{
  "dataset": "rendered landscapes of hills, water and sky",
  "rotation_deg": 5,
  "targets": ["light", "water"],
  "norm_position": "pre",
  "hidden_act": "relu",
  "mlp_ratio": 2,
  "moe": "top_k",
  "experts_per_token": 2,
  "conv_stem": true,
  "optimizer": "soap",
  "learning_rate": 0.002,
  "shampoo_beta": 0.99
}
Rows from block 6 of a small image classifier, named by matrix and row number. Rows with one number belong to one neuron. Each number is 128 + 24 x the weight over its row's rms, rounded and kept within 0 to 255. All counts start at 0. Numbers have three digits each.
After each neuron's rows are labels from the 100 images, of 14976, where the neuron reaches its highest value: "responds to" is what is common among them. Only what is clearly more common there than usual is listed. The data: rendered landscapes of hills, water and sky. In brackets: how many of the 100.
# fc1: MLP up (model.blocks.6.mlp.fc1.weight, 320x160), inputs 0-159
# fc2: MLP down (model.blocks.6.mlp.fc2.weight, 160x320, transposed), outputs 0-159

fc1.220:142096142133148107109127113156094158124148116125130154120138139141150118100127115130102076162125133095171164139125130127129139105146119193114102122129095144100122130139135161092133155131124129136166164147142123163139044175101128144126144133110116129106123143150105151115107139122111159160117117160148134105166166125156129147152117128149143152118116086111100137147114129143137115183109127059170109119099143161147121133088184187144154116136148145104153164119126164161131100125115145
fc2.220:136137123111128139126153123104142111162123139105094061117133120127147125128075146116132151081122098136119098105078139097110103155141153126129138171157139090131100201125160092149122144105143108141096090108128127153103180124131123142137136125119156125136138142150074108137099135123124098153102118136130108142119103108119134103098104140127155059164115126128087098133124131116113178106128096140126119156135173120163097133173121073133114104139094115112109105136144081148149135124138096
responds to: water (99); overcast (50); purple alien crags (35)

fc1.96:130121128131157115120131139173153137156137103152147173108117133101109129123118119098111155147101096118139129129130090159175109137103160125126149140161134139134106166108108138123138107054106114171095101098112087102120121130095077155095108141127160143160122092130159126172118112122163112175121125119106149132143084124156173149155104144155175181134096128156127144123130103117188155123144096147131148170134121155143137148140157111117135110123114145141136090108175145113146121092137145
fc2.96:101157133118094142096116127079145136094107094118105082160129100131121108128098136122123116159135136156112085118113182116112115131140108119136090108100109126123170116126135114127143140171130162120150149142138136164151136089155171149143125136158152175086102138118122148140140127100077134113112110119145132143109136101114074104078157105130105086142152116110135107143122144173090105116109172135149089080121099097114147146139114157111128129096148112130148148141098102179093124180117108
responds to: water: dry (85); snowy peaks (80); noon (62)

fc1.53:145094114126124112107157097094123115153105132107137114118122110115076129167169121138114139153178200118096102127132144123134146136114110160131150083106107137124124124123109104167120137104171137135130134152131172093080120089123159144108138101147107158114102102105128138133118102130100141124128104131116157131107101127104128110145202133155138109132124076131134150131069111141116147096117114140155093097102105156130113118147136129128167124111138115136153088157104099089070087150091119
fc2.53:169094158174111115161113140124157110151130136116122162164125143156129131137134137122089120117077106161128172098117178150144110111120124130145115174115112121158154130138171146116097154161122110118162110133184150114122136130133119150144133159127134142172090145148146115125114129106138106102153096148130131154134152113184140133124069185140147161177167151093095139117160139112110106131124158140125120156123108139145084130152159164144128150132141142088086112078134133159147143117135151
responds to: night (98); water: dry (90); purple alien crags (34)

fc1.69:114133143150125137111111123106141139101119119113132119119097102134097091177187158120103140082140118150138088125119135136073134129125101150126148069148153148154108099136153086166138108107172133104094174133109113114154132125185120136119141130162125121096119120118151107083134111114134163126109111119148113101126127120063171070110143111067109137108111136116106083149108083114144150117099129126127109141153168148115123155132112090149114127129118147100132118124122135099098172164126138
fc2.69:109104119140120128097121105141100149130145104139147185161138137102152142103105111150159152135101097108145123148102117171169108175118155118123147096133100091129146153124136171113129155119064128108144096127156152155103133127099145165143130125105123162126108125135129172156179170113123131126121133156129103169125144115160108192161127139138144145132158118129150139111112161181121121107142139126133168140121117111122134057083146159126146127131139138122114181131144141155160149073112140
responds to: night (98); water (98); snowy peaks (34)

fc1.75:098135121161086108080152118096157067103138112109114104146089124151120145140101130163137134129120119140148121154085133187131116122137122145122132139124154113119119091126174139176145142120151154134119136125110118145154090123085108183123102144080173143150132118100153139138138145092114114148155173145131117119077099160087109115127148140096171130105107117123163126115141108144164129156162123138167157101108155107119063142162101136103138133160150130106109121127150087132148124124143104
fc2.75:124155137118198160123162131141127180113121119126138099145167096100138111116169128133145082106084146107127130098093092132147123141141112077127151096138074110154110109132144126149120140165109144129154132113096158100099149136152148072139164114138125123080148067123149107132115115168109127123114085110118170114154127101136137168163135106146119112134114173099128132148115107156108137112114114118095128174127093128123127149116117115131068149120137115119109098092121144144081134108112135
responds to: night (100); water (80)

fc1.172:132132147134130139152152076122119119124136156124115118138105123116139202136142123127119118114103118094156118175147133103116133169114137106123119067161124135109099142069100131134154122144126129069144088127134174128120142107130097115180146150142151176183097156125142149132124146130131075073104164121118116115142133098100134116123131081136156140175110085122152105117116123130118109118119151082130132124119111163106151130160095149127126083128100140134144122155171124093126168106138152
fc2.172:137104127147160152188104130137116113151145117166126112121138117140134094127087133135120153099179109133104157131179153100126078107119107154093127110112087110134125087096168096145111151122096143173109148173163094184099175104125144126113082106115114119095147102150106145142131120125135126132145136150136117167113157149149094100164142164128084127117156133145131132154146131123133130147167119122115154132081114158102086134150130141128120123151115139122108090091124119097108073145117121
responds to: noon (99)

fc1.288:134166125126143119116132125117126108137131160114147147130122186135135168146108139137144147144119152090119128131121111156114096125148122171134078108109129068130127125112119107091130109058088149168110106156114127151143100127128166088112133124159152129159137111108096147155123146158160117135129163141106115122122145105114146145104127156142152126104108161116112152144154094113102130123170153115135088125136112111140107158157122154146108139069100139146082126091197144070113141084162102
fc2.288:126115119108079152156122137099130127177150117113137103099089111159129108125110107116090134140164117142109137105172176156101183127135095134163155139145153156157149132127109116123154166172170108136138137117112115096157113129131083144120113162136098130115100151141123146084115128122114167114107076098089121110109126171095107124143099114141123151121157086124136062078115142090130125157115121166111115120131101170099158133128121113113110132113149127122110157128095132136125073127118158
responds to: water: dry (100); sunset (69); snowy peaks (36)

fc1.141:127125149154148084141141125113112110174145149129132112114115149116180161125157099118154126076162127079135157171169131115126127164147111121120096094156114144128135147118112104174151099115119143151157136160137132151170112141123115101133105106174155099100140116113136150163098134095147133116100196124122129164113123117124161179172100111152095133103119149155120109109126099146133103115160132093093125150130127163155082125112116150122126179107142157117108115080133131113152129091135106
fc2.141:125166114142106114156099123087128102134105102122132108087201154107074094111097117168124117138165113153128120094162139133135133117110124097063120138091163109179113137126120107140150191127136140090127127137097106115126186122159153167139102117114136134148102109111094148130090121068118123123136117110121116120162156172099092130121134111121104100145149121088153118129131128129112133114148134152148135099104163123102128166145133137141117083137153123167135117127116090113127103152105111
responds to: noon (100); water: dry (97)

fc1.272:072145120133110143137158138118126108154169099110165128146134138108107133122111099117111125093141117108133137117154131183157119136158132177115064104122155132102151122112159099098166122130096146099124104166157161126138166102136127078112081117144128135108153101123115141104136097072120131116133169127123126159131181139086158122147104119126119120166114154173132121110131109161096114129139152053106094157106115123131110109103102142123130157156136174161139129120125124092132150150141116
fc2.272:182122101153141119176115133113133092135114126209173118133157103142128149123113150178156145155147145114118149140186161126108077133153091098126150124142119140145124098130120121167106154118132127118121143167119143106118132105153142154144126120096109112116127135127102117136119134115160122136134112131151142124107123160162107116128126108144136102130121123104163142137126125109132072134181124122111138113109126189073071124150150115122107092139147110132144068116112135113135082058122143
responds to: noon (99); clouds (96)

fc1.196:140138105131087086122164096144139130125105140089125113122120118132124114154117125135125128178124102164097086161129143126079162139104102129123114124117117104109154124161136142108159103146128133133147146133128144113174132106115146120134130108125138147169119152076103139122143066122130132150102122157127111126116087117094099108113119174146110151097158114130107131177134102158129100084155152121119096161156126145136142131130190107097155145069158103103148139191185152098161149141127128
fc2.196:132137117147158134107063089148116176158149100119101150100127130143141095088123109141122138102131137096139141104161153154129111098105165139095100080156157177142153088095130125122119146152131121140102136084108127164133146129153121144117139142196107121116131119139143161122094173138140157133140132108081155107115122163119139121116131159167157161150094135128129117104164139136136123179139163192155143103105149123104134111095118106153147085141134136148120119087117132106132126122122086
responds to: night (84); water (84); sun or moon in view (27)

fc1.261:109114116137142121091118142177163115148113115113136127112120120169129098160144151143127088137141129132120148141134166100111129120159105101170132090128088185123123100103141130156122095148129122132164105088107130094149150165124130121100180122134115123131156134074077198140104122125171135112125111176126137091112112098161126086135113151112134139151153144082087107129126085125125162148169125145150118132117144135130154116111160101136152124109143161116145112129148121097113124184155173
fc2.261:138112137128092141128133125086151162118151128100120146167117099134071108125074091161125154137077110109132099153094117162144129112107131125091122098123165108157152159126112148124154167091152152139135130127142136142106125088139149132117142176174120118108091116131154083109135125114095072137116140112151157134158115151136135173113155127131140115130105143190130144115131139135082133123114089123152131175124120127171111107094139115142100150120151110097169090153137110132158149108168102
responds to: water (99); night (89)

fc1.318:119132113107121166178166099095137106142122151090105122117135171107066116147136142104170125133094127170158166126095123165116140104145117133144105133135125116177105096095106169154126124090125174143171155121093171107087139135160132110139135123157142151112158124102100143107146160156107139132112156165165134087121157096130156140133120138093107108139089137123143101135108119145089114139111188139119166127118141104159119153166167151131161121138097138144107114134132116136158138151124133
fc2.318:135135159135134093094125125134129130083135130132111113157096116145170105130070116177123058100190092106110113166148144100122184100147106123113123131138100094098122143131132117113098176123132135094135122148154091106138128144133128136145075099118129126142111123145156098113116164090150119098171094105098149186181136138129102171126133130161170142087147112105142117107121105148164124158144106127135103147112123113141114098132116113124107122105169127094137155126114124119124138144122105
responds to: water (100); sunset (62); red mesas (41)

fc1.245:071110123087161093140108122152138097143124165164145130131100113138149128128172157134114105145107161150119154155147093153102152144107119138159146103134119154125086119093115149138160134112129133121115156166114159152149097076113121125104161117162130128177100132142127162103086150122140122128152130157146110108139123195070155102125129112146153113056126114168146113120148099122170135125144142119108131081143095100112103131149105129133113093150132154119144132134158162154094144117140144
fc2.245:173170132120125152138115156088145144128137159091078113107128143138136172129106122104134178110127131144094146076117126089156154143134055187141111165103150112131153164144099136089104144154106124145150110135129129103125180113120115159125103127142114099093122143153124128157131132115139138091143092086099148138142117122134112140116099131137122142160106116113092123142125095118119089116152139142162100095131144157131118143129179135135126126111104125176096104134096107104188089128107144
responds to: water: dry (98); noon (82); desert dunes (37)

fc1.87:155168126164156154114154102175108147116115118092137116114114123130149131116137095153104151116127109159182114147101153134094169148153149156161092130124139130124126164112124106144134083166156091158093110114110128130146132115123154146121188141103075099157171139126096106129122151106139164130153183088094149136156123107105135125091099112125135128093154118108130125176120153138140081123128121149108098132131119143153094119140160164074095132095150156113112160129125140114094128125125144
fc2.87:122114144109133167108119096146155103147139173108125130101154140127094113137119143135109088138126121096106087164151134139166162112147163122137142141135145121148167123142125159123176145112176130113127127110122112144093149129124138138142110099133108151111113135092167110111143135112122072149119109131151073151124143134120114175171154128166114130165095152105102172094111163141094137150117158166089139104106163113126180152094123093134129143095130083116121140166151120118188155147154141
responds to: water: dry (98); noon (68); purple alien crags (51)

fc1.151:120121097140149136109128160162127142116101129122132122142130110104106121136126162147122093110124107094138153141112110131115158164127115118126107124170129117112111126097149108111064155146104123095150143133105093094120165089134175126162132152074121098114109119141115153144081181122100117104100149142159110142159144157148113170065107097099121105131110131144124183135132115119122139122147135093162107106117179133160125152105112179127152126122110105120113160139165132137168182116176110
fc2.151:123095156133119133167109111099159100119113136104105158141080133145124124113149132137127097153118113089113115122127110124157190110149127125116124127089102135154128127133137134106163124107161124145137117111126117062107068159087103131103111095171107166108140133109074107091140114132156130108151115123101140111111074125131127127153145163177147149134172140157110102129122180090141160157132155123096160166160126137121133155147103076129128117119143179126140138111141093117089104124117118
responds to: night (100); water (99); red mesas (42)

fc1.112:112082129136118134157157128151123110140137160117143126101143144115149086147139109127119114100166134121150153150132115131064082142126126138147108111099162141151111142137092117144181148150135111110133138140121119163162116149136125102133138108156105140155089089109125129100135144108105132104122170094132151136167100190116114167173112139136112109105124114154141123125090079130091090194174135072121111136159161151094114135151113147122116143130140145137134093161134097098178111125159118
fc2.112:120139092137110097097119115086098099115095117119135099101167105135125146151125165134164134097207106148102116131176126141117140159135131123112155078106149089111138079116131141154126151093109137122113149137150105115119152112133169129108153118124113062097154151125096149127117121098142117136103127133161132125113099114126102126074120150132136134078149135117149127120139119121133158063154116098132163126081112132114164127115145090117093131137134127127147118073170123091099137102146149
responds to: noon (89); snowy peaks (32)

fc1.161:115149100169138168158149103129111142111172136135153124139117112161120127128100143078157118091132149163127167116164163125162130141150112149106125164133161147127085170139106145094132163108107137125148097131125059135132140091110087117150121124137143159143167098110140138173109086122121096106112115094119095088151104132125161152112101176129160129141119131134180119105138107143103093097135111099096136098108114115118113116161100147119171141109111144136095121148124114115128139086106088
fc2.161:139191109110140113069164126148103127148097155151129116141166130116126115115100111132134131137133137160144073134150164120126152144095202131152119142150135066109137120097153115155133122112104158116112134125105145138108121117122130092142122125089139108129147083134143172153129193147136095115101174135179142134111124086138111115127118076160146122166110130086106138119106121170133134096135154130130123176087140131151131131115110142144113123124081123135159114098163102146126116102145148
responds to: noon (100); snowy peaks (41)

fc1.270:121143152121126109080140145113089147108127119124162141135104159126142096113154122154144163112115084131103158134094113129149116108137128082166110093124120105095139120084114106093172198132103173134123107165163118077078118116157100105132165169121144122141164120119135124118089153130168141142125101124118119110116110131159134112080170133109139103109117140115127144135123094109128109159142072135110151144135160117122099130168162144135133172090106139155110125110147110144132156124120177
fc2.270:149119115145117107129145136150116097127134130153079158095120150100143088165159145105078118184124158076144132106094114112131172115107118135095104131166117149190110106109133126136150181109170122142152132106066120070135120164131098084154099073108123126094135137131141141122145134111141124114143142175155110105124121110128159100116131115108130173157137137172115114146157114131149143097121124124124158135124116104136125181161111122149142175137108140148130148141161103109116118135133138
responds to: night (100); water: dry (99); dark volcanic rock (56)